Weights of a small image classifier: activation swiglu.
Rows from block 3, named by matrix and row number. Rows with one number belong to one attention dimension. Each number is 128 + 24 x the weight over its row's rms, rounded and kept within 0 to 255. All counts start at 0. Numbers have three digits each. After the name is the row's rms in percent of the matrix's.
# v: attention query, key and value (stacked) (model.blocks.3.attn.qkv.weight, 576x192, the v third), inputs 0-47
# proj: attention output (model.blocks.3.attn.proj.weight, 192x192, transposed), outputs 0-47
v.54 094:150180132125094145097151120134120167123139146093132136111131105138090128126127150127118144094143107115093122168123107087101102146143145066136108
v.55 105:112157119158127135116134108125155115122141103119154131115097147164140151094099141108108147158129155123099150151119114150142086078144131149127114
v.56 085:132106120063102139135123142116130131126142166115132122161176152122177108119140133092113065117136147140179113125085147131133146119134114105096147
v.57 097:115133063107118150095113131107176132151138116080134155120117138143124176162140131079108124108131120123131102127080094079111134155140162134105108
v.58 101:125146083151100122157091131146142159086126110123126109087141151154126115149125110195123141122118094080125141141107120115144153141145148128137121
v.59 097:131134136123118154103118146116121089091099129153119145144153176103108089141143083180139147089115118062132138133088167092161152089113165168149115
v.60 089:119085114121106118137148135123147145095130074130118120110153121126102101158132159087119138156182132094098146092146111152116103192159097129100116
v.61 103:114166081111125145126141144137114134169174149124080124082143135148167114114156166160138129112140108101115126090195130086120137151124105106138146
v.62 094:123141162137177147115094148113143086112119200146102144118112128142105135134146102117114132121114141052110168121132131153161157089125127112096146
v.63 094:112107129146069157095158110126138109143107156085114154106082164151136115134118180124106157104098146157089115119135120156134156094169150136120115
v.64 112:104115108156164106124100115158118133129128119129119174177113116099131117113119107156102156118107134143092094113124153145135095111129135126114117
v.65 111:147145108175119073151127126156138112127141129096112149134137141192095134140083155105129158159124192131087127124130122130122140134128099081106147
v.66 097:122139183114124147123159141119117119136100128142095137134125140151100125133118128080129115138145114103139135137146149111108175105056132139123108
v.67 110:153100141146136148126136126101095092163160125114105104100128113109154131116152114111097111099085128084112101104155111162105117114112092128122117
v.68 099:109084109133155129148076121117162116110139132129133126110155122091134109120117108125156117119168131126147150106108137137157126128135087134141160
v.69 118:131141138174127099121139145123098132122101085174118074115131119155161132080174167139119087131114130151131116152163131141111143147138079147093118
v.70 108:126102082105086157099112099162108098170131148131107152110171126103108170130138146090148148110101114093135144163137117160167128120121097109134090
v.71 109:130157124152135117111144186151163131140205139144115126123133148138085114162111099154137141121121131130107139111080119149164173155129107107149164
v.72 100:127107103162136124099102138154102119101094120164178138128104107098137081150130122139081146121150149128179155110097124117096103150145112136122106
v.73 113:139165146114103126133162080140128130119156109128121152177142144159116116108132159129152137121110115124128108099144108094177143112092108120144139
v.74 099:119142126120125122079157133134108099140148206156158134120133094085139126179139151109134087167141131152142109162134145121155152129113117155139093
v.75 114:106090117120112136112120118143112200131146110142138115137165169132101106118087099067137138125149138133119118133143128137150141132160082081119144
v.76 117:117127110135092104146137132113149146123133106131107102121146160107129128109117111114150123174099106169155108138131158139060100109111150112105109
v.77 109:127066127123137120108133133123165085093127143131086147113103119111162135137117128134113156154128148165101133100164099159150120143144133162114161
v.78 104:160124135112118147106141147117136140117094100126110117113122153122116123119108149166103126162142104153138182153155131159134109122118119144100120
v.79 108:147120141125168116071110128198104116176149132144135152155087108122132123136077112135108124124092110176100102131107135149141135117102148099131142
v.80 100:163164103116153134115145129172103136186067117115112125085080150181116111093133149168124126143151134138133149133155144129106141112133134139090142
v.81 108:147111159142118149134185144143145131108164146100122109149141130111127120125104121156167119205117102104111109119114137105156133143125129130172137
v.82 111:097143165184104123151122148162159071118113115113122068127139103098098085107140119132104103152106115097110125143132127112109146157131105130101138
v.83 107:123125173121133156140143144128108161137131129160124124123139104109112133171078141181144126161148102172103150135166121105107110120136123152131115
v.84 106:127157165148122126118154141119120140125125122116120177129095097092163130133184098185134121105122127169116123108129109140119102167122104142141134
v.85 110:097138171134122099129098137127112093115144156157101177137099128112126094097103120138126146151123128155139108130148171124138114110140116138093115
v.86 109:173141162105153150145130127136144131109135107116135109122104112151131111129177130074084116089142093114129122154135154096134160153136149185113123
v.87 105:105043185163099127115121133111163136124143132131125142109132143161111126140076135155143126106150143089158148099114156142175112130139116107122120
v.88 111:134085097080074132092138137169124108126098131144169138077137102144144164114061128107154141120110107111094143136146159152128109139141089146130096
v.89 115:147108128097143151104175137118114135161179102127115126116151151149084098101117183130153139119119126115109135106152157151129132134071120111109115
v.90 105:103185146119130149091131120122141132128139120132108107127147113142081099116125098141148143161123133116085111085112107156147106080113120101109096
v.91 110:088124118090136133081081169195099129152122154139118160130130124114132155124070120138128123136141112141129129117152088120088130119115105063139143
v.92 111:152138146116139114172113149185125153099155151095158130133141132155121141130134172086116099152160131175112103131129144133121109097150146135127144
v.93 111:137143140146146108155141116169117158174105151143124086108106100101115110130133136174127133151110056093132140150154187119069153130128105114087126
v.94 112:123118118137156161097142114131103151135119132100124077101104074153167134173120167126142093123171137140129157107126133089126166174122099116144139
v.95 121:145171150128145134117131125142149085173164120145146145147106153145080105147142167123107109153088111114136125131162143117168140109103123105153108
v.96 116:173147076122149142129151185168145107150151137151159156139113118181140153165138150146115171111124188131115135140139113151094083116139112117113121
v.97 113:130100135123127153142169149108118132103157114105116163098145112147119143116089162092151112130172153116102103114157109107117158097118124071118113
v.98 115:159145203088135105136172137077145184125114087138110075124134106108146122115120131098156111124135157118126135141141168173171137126122148139153144
v.99 102:130123071123100120133147155089142132153146133117102105112164113142081101172138147097139135183136087131125095139137146104138157183165121109125089
v.100 123:131124118114130125088137134125113130113148148138126143127122075126155124148115099147137132167093132153117157134141164151137143165116121101192133
v.101 101:139077111104094137138164127119116091122121127118104128148122121088133123086145163120125138154138139101121171126125090088115110139112101139110158
v.102 102:113103121136161170102101128141172132153126156137155145088103126113126143137119104123146132129162171132128136129114158155100118163135131132142123
v.103 112:160142145117152147121143140159125126122115095123107113174156160148101144133152140114137152135136176168095148140151090154130129131103131110132134
v.104 116:156148114170119144193155137133116140098141111125118115123129114139083148129152129134151110120129132132100152151092113114140159095100134143180114
v.105 112:133142163114133122139131155103131175138147102154132121106165135163067130096076133142145097139125128059136131148117160114123133149117111172124125
v.106 110:107156105139161141152149132146096095107118140116154121111080119149147176120108108152134128123096139123119107144112108122119140082143159139156082
v.107 125:137116102149131141125109115110150090110110145137135147114105110147211109160155090143102167127154110121165102114143124116161118138121095130125151
v.108 104:127126146135138117133118122142133151123154101150108153127098125097115155093154092148159100167101153117129111142113124185097114109160124121151121
v.109 109:179126118117156152119077163147150067138173094102160159136153131154092161123149134114112156138149144120148132117129107142097084103129134118118148
v.110 126:109091116156103125168153132128103104129174152148135089116162131115113122113156167124149160121142167099123110114113079104113131145146103097132131
v.111 106:110113114107137153120150128173127149109117086136124133131110176151124172127142141119123085111122178110086133121130089158096147103111136112119139
v.112 107:158123096177128156087156128135105114167150074134139114164128141118105076135126116138167088141117139086106096123090107090135115130123177133149114
v.113 106:127124138136156155070150094129117132114142110107137093146160117163125163145125117112123120161107122113122108149146094115080113112093117109100115
v.114 127:112144087089145163133161130138137103128138107144123131153110149107091134146140109126096105141126110119120125112134159126150154129169119156133110
v.115 113:103136109156123110110148163138108167132121111146125122105150129133105129125124122124129147105136075135122131132145132121099166142112144108151143
v.116 103:090146133109127139109114147125109168157150107172164142153111134139136098091106098139146113117089105147131141163124162094154178093098167088101137
v.117 108:095080079111135154102134109094157112097150108110100118135124109131113133104116116136137125145085125127158126131124108106142137120127114112125134
v.118 108:127146119101172161168123153111149147084155143087154132097159156186137086184155136129097118119121124127109146125138141142151125096116135120125081
v.119 109:119109092116148159094110155145119137156147112151116084124108125163115152154105161090148162162154151120166119132114113112124112128136074140183109
v.120 113:163110108157158112076122116132116128141089136124091104125138102117107113173146125092119092071115111108136121143121130144089118115109100139100123
v.121 107:129143117161091150073107120122070137117108082094104102122111106141138100131127092094143149156139135121105120139178118150124169128102117119134108
v.122 102:134149122125148196137164132139126170154149138126077096144128072184145139146134139123089106120156115110113080131131104101109152157121139136086147
v.123 105:106118118153127157089092148136151113159120134152111104167122141139151117107137092139135127156135134129112122114121146166138146125151185117127164
v.124 105:127137092134131147117078117168099121154078113125113139112127102162091111149190133116129116065126100131110139141128135142095104135134133149112124
v.125 102:145136149067120140161146148186183146115149141140110122099162123158141153155118110092123133146169111125162140131108123161159143114106101094148123
v.126 112:142108095059136081148137119149133132094094141107114117148131103113158162126132085089137163104106114169128104109097107151120118129127125129173154
v.127 116:128144110099135116140130088145128098107153151105165126141140146111134110124095136164143160105103123131121172128122140100121131121166106120190121
v.128 096:144154133146157162139142140128127115072112123145121114144122112127097128071167159158134154154151171111116128195106148131122115118151126142153111
v.129 089:130129111130130124126116159165109077159163140156105115168161158151125101134107137105132128073105096163111124113139162075128149126097156144130120
v.130 097:100114134117142103143118128087086112184097134119130131114167127119163127161091177151141124156143135118135116081120128136131144131160141145115156
v.131 088:137122128150145134142142119123169114127162084089123111149110119129107092115153086121143132164128158138099125106099140107117186121140148099135144
v.132 095:137114131102066124110095159152160133137100148148086115096157128104113136144161150142111116155124125163136104119097115140134165169107106123076141
v.133 083:140146128125154140141133077098149102140144140130136123175150128125133131105107151157123137144125102124120126063104075191142114124109153143110141
v.134 094:084121149144118148117105139152140149142116164117130146085138102159098126140134134136159108168109087085116083161110086150123106108161060112121131
v.135 087:172107122132163068086108102137119104130163167158103148108133134093189157142122127098109192116142117129136134126164147148134107148140143128135108
v.136 102:108108162124153163146161131164127101085083125118116132126131149161105118120132106103116131097117122065146118148171174142099119147141148093141163
v.137 088:122148137110122122128134099141127113099119129105165149100147125149111127150140117091107116095147127114128101153135082179137170104162132088150103
v.138 103:159145102097127118154135126109132121129178127109124127161135137137129153148152128107135145180143134111114100129134147138128137127145130144145136
v.139 095:139135170196128075115130080102135144145159146146121161112164161154124129098121076117162082127109150128097116139136149138131142124119150108150131
v.140 092:094132128122104132135169114099129134152097146115142141122128130171174123124084150131141109127103093160126142114143169192128091116112073142114175
v.141 101:124110144110125108122111115093112156095107096110100117125151140113100091135173111107122090115118145139154149163131156136143138138135143160173165
v.142 095:154118140152114146109112118124125106131118148115122083160134166108119128138106180132123166117110158152187117155126166128123100131158199155132100
v.143 088:118120155157133127111168120097119167092165126174128125167097158105120144143142147140123108163120115155141106085130118143131139156144124123092128
v.144 089:123184091101128114115121090145119075121147101107149102182132143115113132135138110108150134096132147101071136091100144125108121111109112129127147
v.145 095:111082091137129142125114102164137144078119152107120135148084106098153089134084182137166112133114143114172146106106138137122153163131111146092180
v.146 099:115105082122111175156127152117130115103104117151138146135122153108088118118111113090122131090131097132123102122104159148131129146150161159150136
v.147 092:094132147135101079111177134146109110150100095158164136130134144104114169116129117119152126148112147116155171117168126107158166152089135086117094
v.148 094:096142098146125150133097124099125163138104132058120116126097119124108108195133125108112137129160125143073127140159132123146111108097110137142120
v.149 100:124100097119143112135099106066128122149133086117117091150138144118137120148130136104077161135175137132153145111148136105135168123157090110115128
v.150 097:128149122107130145126104136124162125080158101131125117118134143110071093161140156113110089097132112155117155121150140121178146141117123155128155
v.151 085:137156163130077137122129142163145174117153106168157150104095147117123167165086155155125154114135080157130142118143179141148124130103181117093143
v.152 087:084141159097097133128137114139170159169146111128116105104164094151117124139132088142130155096104160176171129113091092123141131165158143143109144
v.153 084:113116167144121175163094143146107123144109091076112107088079094147091139111121135200096133151111131126113093168140148104071108094110122132112135
v.154 102:136134108171181129136101115102099132110144133119137132153100091120133118093132119102118161102132103142154161125109097122135077111134078127136108
v.155 091:135085126098120160147181129107150120056131145150132145146157157095087139159130181105143119109164120127121142159161138112167152093128131134094139
v.156 093:121103136114124102100087107118129150118110097156143162077163090122145183136122153133134100100110150148098093142102161102153128105161153142145121
v.157 089:125138104108134146107070166128096174102150115178136148106147104136163133148118151139158112113168116147085074099136101111123100123133131134105097
v.158 098:121117196148113136115125130086091141126135147136137149143097097137176098146116128101158129173129111095121118130117131125120150108120122091145135
v.159 094:135102159096153142134126119118135156155107170104133155114145081134103089153160136133137132103121115097141167148152122110131137082115136150153090
v.160 095:135099136124121122148076126140195120142169088124104114152148170139149092110139169096121143124113086172114125110140152139117108129103119103127108
v.161 083:124116140117129111141118068157133107117130086087079141156150139105088120115075089116188134158104134113161112134152133132160147148094119106109168
v.162 092:202120123158118109106112109114151111142136156174096124167121173159160093149124111141117128149142134130143126143133136159133119122155130127110134
v.163 093:151153113092126114145131109100079091127120116130126161068115146142142099113142141139077121131091113157120182094072134116135093159121154151113174
v.164 088:145122129132142166134091146151135114119084133122151147166137119137097128140119108162125125137124153111140099155131166113127122130131155118114122
v.165 089:121112161150187099162131149137133146155156106086130122130133087132160097132143125173111121139124092105170082114146105104160112153143126134111105
v.166 088:156106120121135132130121144156100147125093101125107128119060153131117155146140109144111153108118129096128137108126154120118099122174111107095126
v.167 092:151146082123149109100097097109105109071112148128130141138081142105137111113163150134157122145145075105103100138095100094225163113120161128139128
v.168 092:141137080144086128113105119114066150133148135112136127113111121149111146119123098104095107160139150109094122126128169093131136153126135163100127
v.169 093:152139141108141118119135121076125099106138142149104129156174096122146137151128074110149101118147104113102120138115124164093127095138082096098133
v.170 100:129076155161135113115139098127101153141140161149131157115123148137143089122187130100116150122087158101146149145120139138122138152159128143191126
v.171 091:139135101122131105158163104093120115144087107115180144088137143118164134124163107093108134138181128122132064136150114105121153117117092074124145
v.172 088:153113070135144129125105128123136107111135135157109151144087174125118109081102102103132151119148100103156132146132140127167126106134187130114117
v.173 104:101141149113131125143156159132111122135132115088149110102114141140114120120089112141163148136132122172132166071139107099122111153117111084092087
v.174 107:136131162107121120143169139133123117086118146134099134158141134078139180117104117130148130109172117145085126087116131146158130147172131100081153
v.175 079:121113175197107072142134102117122116158160130092118139105091100107150124130108088127127164130126100107106122101141107152160104107127120136133137
v.176 085:148115087089119106122161130143115109134153103152165114123171159134148085135091124107125111077118131135156159144102111115095097154137154129134165
v.177 090:158146127138122147122124106135123153093124094083135160117142171081132094112090141130114154129107131141157119096138128059156125111108122107123175
v.178 096:119112145117115140095131085117128125083191144079124096139133097157137154133130141140112113156125126169091100125082092136164129114143131128128126
proj.54 092:106156118124141124173136118101148121132135176126112144137101178132127153109125142133157116163146165060132127157110106139161151121114114141105120
proj.55 103:096095112144175108146128147153172119140109119135113134086179145125146086141151106103114114126118103139099102174132135125123139135180141085170112
proj.56 093:104146147133103103106127134125112155193147112123182071126107109169108171119114170075081159142127113124143105119151135111127138120097145109101105
proj.57 105:110121194150120121162143122192076167127168104183136099113156128106117085144170111134123108136132135119130119141123125113133148152113145085116120
proj.58 101:121134104153107135074122138137079132157115127127135121163112124147135121126097152169093116113115157120116103106142131120140153141149143077163135
proj.59 104:114100123163111160119162130114110119079118144110153127103132115140128125092118137140143117164133139124184105119153108172096107158111132117131191
proj.60 088:113123124096190122080138139132153151166164137117091121124139097115141170113109124164148096106130105154120132128124136111105128123123169111203104
proj.61 108:138139122141154114120177155152128128139127097124140133091112137149053157130142121127146124170148136126119101111143142140098145121184159135139116
proj.62 091:119140118111133166123171144122105105129173127129163158182107145154100106144111124074086175100166113133141111160170102107115127123120168149164148
proj.63 102:156153147152141081123123140150129120113142108170110133141135126102093108104100121082148161201051106119156104154105191146089128111088122104137116
proj.64 104:127119095134117193145127114156121153110182139101153124081147156120154123129147118078109176112143135151135121083159147084105120165137098123135144
proj.65 104:045158143107130105111124107139121162141136132129130082118101118123127112142161138151106164175126141119160111137183157133108122195122106122139136
proj.66 099:151097092121135108156087126115147155168158118087122091168124143147072170150156146119147146098120114149156093158140124157130173136129115120121142
proj.67 107:121142144110125112159125151120140158148132132114151099120119143123128140134131095105176128111098134177120171125112093145123115128153118119155133
proj.68 097:112109127109137161122164115145091127119107123139112135077117143115080090118130134099100085139120165121166132124099087143155102099125158104133163
proj.69 109:128119090138149082110101126119117147098133136135170164105057139134130113106100166161094140153158166164087163126119137121098164101137082162106135
proj.70 101:146155124109158104161134120099116120126118144152096104141111138134115154096139110144126113104124154162091134125186118129099074139170143124176148
proj.71 109:148151131109143138120079141123100131162121117161092171122151159086133114080156122164167141110108127141095131135164156115120132149161140094128091
proj.72 098:145136164120124133120130134131128149104118141155127108146124153108140116135104111141127129132110137171155138126176100122117115091107117103143136
proj.73 106:097125154124140161155153118138155134128117128142131167116111166139124114178141135144122109080132115115111120127117162143149070122075138152098165
proj.74 093:163133140127134081157168135110152136125124123123146083106115123127126127158123094118097144094108119138103130132083136182114126120158116145109130
proj.75 109:147164124120169173158093154104111130132121130132159120102105128117104111127151090145124140131121128156102108106151122139136113143111147151165099
proj.76 113:126094134131112116159102172138111139140134110111149154143142151092115107172152100091090123159142138115116148158107128120167108130143143148145132
proj.77 100:133100136170144130102065108123122124114133116163078140122151129186148093143098154129138105141122112166158118137116154134158164139151095145119130
proj.78 101:084139091091122131153100098132112115155105127137128131142144103135113112142169111155111138140132132112138142153070120141127134105144101149153119
proj.79 108:124167096125123121139132129169094152145162111106133120137189170140154129123172128136104137090107119127096107135143123115116138166177149151160123
proj.80 093:093135114144098086110149121140150167137146129117135088162129158132172150136094147166135133146103164132155136143101164130183153099136110170180105
proj.81 099:131128117099135089116160112160165137139075161132095163101136143106134121155143121111096121107147133112134119155090102198122170114117123134136148
proj.82 107:083145122132147144102153149114108111163111144098142089096104146107109154161122106145122086162106145149116149091164121126125112074131182136088181
proj.83 108:180098117163164136114166131179192147130154159106148128132141113145161116105168171070103117102143141130128090116116082146167166114089151153094119
proj.84 105:114106122134126100089126114112178093140130126124126126092090153161121114089092151107122099140108096076147137097125145119146156088100133123088083
proj.85 105:132112137159114145130102117152167111167176061131143081052124163093117109135082137126103142121154136125125101106144149144112103152105107108129131
proj.86 105:114085129159153123132113122119117117140133137130111139121079097191104118143090112137167087113132125140076110113121124145141103180126093151136178
proj.87 101:096102153155114158150125125124095154199114140176120155090118153138117086085148117166107130161116127139128109117193086128134137141087166115129151
proj.88 105:111144162115165088167116106108111149131093106136130091124132122085106097138163151189105141092145132091149145120143138158129106105127093130148123
proj.89 115:109152141131126094116122143104131119134146118182109111130127136154105121130173102158126122129123136152102130154179122140069111108140141167145107
proj.90 107:122130114148111154108112146142111141120139148104140102141108149127119117159168130150148163089127146146106122158108100118121101117153138151110108
proj.91 098:142104080116127124114116128089132123137151118140135079114108184122104115098107154115160139117104173154155093160147145151154139133142104106152102
proj.92 105:184134118149174107104115128098121131117125158100161163144151102135086122100111119127089117126133167124142128145088137123126134179124149113159100
proj.93 109:143150114135102110099129140142156137095112148113129124111144175121176135139155131106164103145122164152125166102142126122127143127132111123135164
proj.94 104:149112119117133083118174155114151116126096130138142143146124140094177101124125117153147092139096136105118148100121132179126132091111138124179133
proj.95 125:112138126137124127102143133156099142124142153076138115125140100142133135187147138156150114075122151094093125136132130148099118089174127144097141
proj.96 100:127106174138079116136101120133144096110155120107113139149095135136119124100137132132087130156070120160101141095174145155147139127111122129122116
proj.97 111:111138129111101113079122146138149111148124151159131124136135095109142154145155154165096081126112142103127137158160126166124133154139081126082171
proj.98 108:116091132090144125168164133106124170141143129123133116129119128091141107114137173121127097127102117122141148131168135153128082143142115112103168
proj.99 103:116159184175162120154121101117108124133107118180110150133123114084108126138132062158112111142166098145179143125170138142131149084104138113103097
proj.100 112:122132139139109139115105111132134108132147051162086125183176153095151133121136168148129174083143137154117136141121184166126148140144147091120122
proj.101 100:127124097156139145081115120143115139121101118146146146116173117162128127168128152075128101143075101122138125155140135150130136097146106102083121
proj.102 101:114134130132127120146106128145119137118164107154140127202125133194134114109101112120117164111131159118130138190123131140142124151107080081133109
proj.103 105:120139094149115105143117129130102146073135123100155137146133098167154150156174115157087179125113159149131147135132103128147109144112131165138094
proj.104 112:179149151071147067121113142101155107134122134129090103155134122106163127123147127100169135157081152142119098159156136168123124127112137122104122
proj.105 101:154124139130183135092121162175129104101141142119109180160072092165134150113116125127162166096159121122115127126174145153117116118119162151154130
proj.106 104:124096177109088120133145138103131147114137110108119123141109124116119128116143123120145111139132186166161144144144131111136126155120149136126161
proj.107 119:097113129133126113138165117120139154171128133125128109147157150089136125066120166123164133132105123127104123102112119173140146110118115129095123
proj.108 098:125151128126097097166058169128143157097114175105150088176146166114117089105110099121121091135150145159142154146143129090174118160138160114134110
proj.109 103:115115125134111153122069119118098117120120132106133127150121103153112131113165111157126114133122136121133095127159136176146153135119083114114143
proj.110 119:097161142126155124096122191118117126157089111131130108117097119130169123113103066139136118132133133140119112128172126163123088101113132120138140
proj.111 105:131131091092115063106145129141087127124136167080101181146129152112116138155097091126089104161129099173172178114116125105126150119129132133121093
proj.112 105:098137105104118160135126098099128104126119176120144152113148129110157132131141118095133102109150099163116126147126052124120106122152146122134096
proj.113 108:079130118124149154138123150113113112162053092089140144138182128120115144130168137142146132154104117117127137153126129122134109141126150133111122
proj.114 115:135111186121105087143120134125107107111122134111099114091098092128090134157072098152081120124126099147147100136134139146139076165121146138114096
proj.115 107:158155105086116094116154119138138127101141148152157118133139102100109137109088155132113076126133147108144150161145128094176171156146154145131141
proj.116 101:148147126115105125165118128131105135134143128139126104108172164102100137141130127155149181147125135161133118171134116105113116174134114128115131
proj.117 110:110126133105109144098148125113163124179125114135132148137116156105155119142175147123146103131129105140118106156143108133122106119130136085119114
proj.118 106:157146140130122127116186111116145123069145133107122172107129137073117132082117156128157111148108170155131140073092111108142125149118169137140146
proj.119 106:130110144130111082132130120115149123155124133161120119182090122126144126135121116163132147140117109139106125135141133159125122102155148145100124
proj.120 106:162123089148155155128149130147094126172153090128129116127115160179105170122144118101142109131139189131096149152133122122108133164181143141136149
proj.121 110:117157107152094106147117122106112134141104115127158047153148174137102151098132151142167135097090112125125126138168173142098137133148123144143116
proj.122 108:147103122129158065141134115135124119154123130135151146154110155115132183107113103109184093140095080155142145135167089151151131149129103132128068
proj.123 101:114115100151107112186045135135097121072146125110180094156141153157079115177138082128139118166142129109137110112150117164142126148088114159139097
proj.124 100:159155139129182144139115130126109119129110141090123106131130140143125183095124133142169067148137140111116185101139137114139110082145153151160124
proj.125 096:090117104104104100103112123093104158117140126132095093143086148097088121151106135169123166086106138158098095130111140130119154114126117172136130
proj.126 108:098121111124113150143084179136133146111138115129127144149127108133126112168123125099142115127140112134128167144134151104175131150079123127121133
proj.127 109:094125130095147115132145112134145134087099099164097130089100080130135137146097149147143114103125103106139120146160149098096138107167185140079124
proj.128 090:163116138094120120159138071121138157156146144122122121138144135086078136131146123100128152119099127131130125108146103138178140130136121113100152
proj.129 090:122133145113129104113129090163139176162101134134132156136133144115139125111125152119115098174146170108148129080155110192123112141091110115120062
proj.130 103:147135096102163171084131127107139097129151094150123098127119128145116115156115127141120081135129137089080121124142127127116072134070118142120106
proj.131 098:149098166096113165130112146156124099094152164101153103139136160117132159119093151138143146124128109173135112136150162139112169151125116104157152
proj.132 096:120150149119129144136148096115126145157096111093137118135131126155184144144137110127097147092173132099127140119143104199122156103140153178146168
proj.133 086:150095101146133114119143175108179129135104157159134113105110147120132136150119112113082137158116157107126083103136144095131104151132086129170099
proj.134 087:142136121098111121166152153101092107113160136161122164152128141126120127108137144100124164126136161083117120148176131155135105095136125137142143
proj.135 093:119134104093114145119140119145137081120119146150111136061118127123121088138107090133150116125182087172127107102104107160095119086100067092129061
proj.136 100:101139118117139115142143096122139150118142114094131126131116140125121135083117133111153092123107102144153132101096145096138159108166140123079122
proj.137 094:115142152058138148123110131140105111134164125172127114116098124115120102100092114134123115097108089167113153127145198070129109151123120143112143
proj.138 101:132150133101140129138107133153165143125098135128128123173151116079106120158114101098102086112139094153083122108171118102175163145120152120115128
proj.139 107:137101154157108106125111154152132088100161138112122130126107108100127134139120132112130147100126097104164110131140137084102146108132124087154115
proj.140 090:123157163144161103124156171099112133112101108149148163120112105091116140104086115112132130152116158110141120106141109168083142099149131148159080
proj.141 098:155145095117125106089112099135106131081164188124140142126162151100096173145097150141120161136126105130107138114101129117111131113098130151131130
proj.142 100:096164142155157112108115102128088143139090116145115143080147078114150132128106101121118140130162147142094153165128104127135110099119106118101093
proj.143 094:150153142123167116184132173161145112148137141152102148163139150159111125151147118089168096108109168122121108184128143145102146112152106144120109
proj.144 095:113082150140109109105151150144112132127139137153101104164114117093046092147139134153143138155131122119119118107175128119149148146138106107121076
proj.145 092:146140108135117081159158144103128139160116134131094114114131122122139164130199139076155132115101113149110094146146143156142106119104126113083100
proj.146 097:116140114108130088087165152136151122112118128133115100157116147145119122135119155173113115111105126115109104158091132141138166139109141159097119
proj.147 094:161107151127095128125122108123167101108174111106102132115080113149097125143156124130132132092106131154125101099149131093146099099131117150145117
proj.148 105:108133134119149133157154141119110134142159133154114127086141118146107135081145123105123131108089073111107154124129093118100099150124121122112127
proj.149 105:115146156126149101148127155149153114111168157128163156149143132143148131080092126128162163125136150130086125144071146154135132111116140146141144
proj.150 098:135134094161123129118133127106102199140133112122119155132114175110143163110080123162174119130169127130110135138118140122076145132136141156154119
proj.151 093:109138139139109092150142118149127126104118150128102090160139130142112100120140125124181111132066111087138138099176085146105114100113096112096093
proj.152 091:120154153185107126121144117119105139120123117133114096125112155137152098143083136105163153125133126154124162140156132119091162140159135123135146
proj.153 092:124137134149104134121132102142134099122140168139136113142142162129164103131115111096121137106137127151117173125109141139158158137161095124134126
proj.154 102:146122130096157134156111174078122090112147146091109128103121137134090115155107151119133152162122147099110117123098102122150089136086151139157152
proj.155 094:098170108160131072155133110128085120122144116140110148140130101171122158110128131105135129078055119143122081130127098143155137101138123126126118
proj.156 098:081100143156139179109097175161117142128152173132085106116093133132109079142111073128088124110129089140118162126113132154120116105121107095145123
proj.157 094:117132140152109150107082139128103147133118182117128153134080120130141103098151124095124151126121108083187138141141105211120118129118163104122162
proj.158 103:130131090148163153089130125105132115096139135156145089083172105152128143099129107107129116128122121170119094134122080100086098141119133119092140
proj.159 100:112091103133097127092120125141138109162100073138128163113157163165141126142136136113136102124114131087158139098101091146119109169132110128114179
proj.160 093:134153107137136140126097114105124164134128178123097151081101149130154135109162090100113160139182175098170140118124116151116135121131125143129104
proj.161 095:185171101112118148128165125139140159113142162174112122115103127118131154133143125128156116103126101172136156130166115110118151087110141116116128
proj.162 091:096161120151102135118138182134096115118139090159152117152151096140119142155101107074126134133104119107163118174107144131119098129132138176172147
proj.163 101:129168116110098131105115140144122089113114129174142113098120136104136131127106103119159133089164121086164127131109077158111153130130086138154127
proj.164 091:132143102127140173161175097181124135093109143101108089138115132122162155115139110125140146133078128166133158099105104129122154127123121112126130
proj.165 094:120110089125143162102126151099130140158123159147131136129124178132078128099175154113145128116128166134095156129096144115128133113124137143112169
proj.166 094:119120076161160133125142149147167100114155144115136127103141131120122134148148151116131172092061133098101160165121145115098137125097131131170204
proj.167 095:134108100085090152136152096127143157143146097162095127140115118168111166146153111130112126164143163126176118153110128129129103119097141133130083
proj.168 098:166173137148120100127149124121154136116119150102144141120142083128165134173120096138143156099105096104139106095136114135088132151158155136166119
proj.169 098:151096108145148087141106134154144151180127180110115136105112104149100107136109117134109108108130128108126141153126101144126114171143120116159128
proj.170 100:116130148102134103141159121135133120132100136143140150118135113090145117132109142203162169137178114124127100148126105150114133112105126126070117
proj.171 095:124119157129150156150144180141145089070154125141122097173115133091163133156138142123109152129113151158126131133128154123173148087120146158140142
proj.172 086:127095145119096147136140139158158129124136118132102102117120125115107107136109130101111115078072103154161151155097121129144116119108096105101131
proj.173 101:100156147149118175135153105127139121132153091134176109124112087109134147158101137138150121137121103117136154107120130125130149140140090149103193
proj.174 110:066126131125194154185176142148150089132126139142119096158118123136124109152111158132135126079087146102134110136126083093139136116136121123123103
proj.175 078:163074144111187165153148157094112104140121140152176129084124135155122142104107106138142154114160106141173126180101080111104113144098147110078167
proj.176 085:111150160140083131103132122116134132173125164136130125150122145115123136117123127145115112155143104094097125182127141092170167127118133149148107
proj.177 100:131147152153095154077135126118081140155129116146120106123145121175172146114139107102184152150144153124084144132117137143085136120093144137126106
proj.178 099:162083148104164116181112136130120126164179096128124140096128167139129128125140120070173072102140153119168094159171114156155123132121154124115100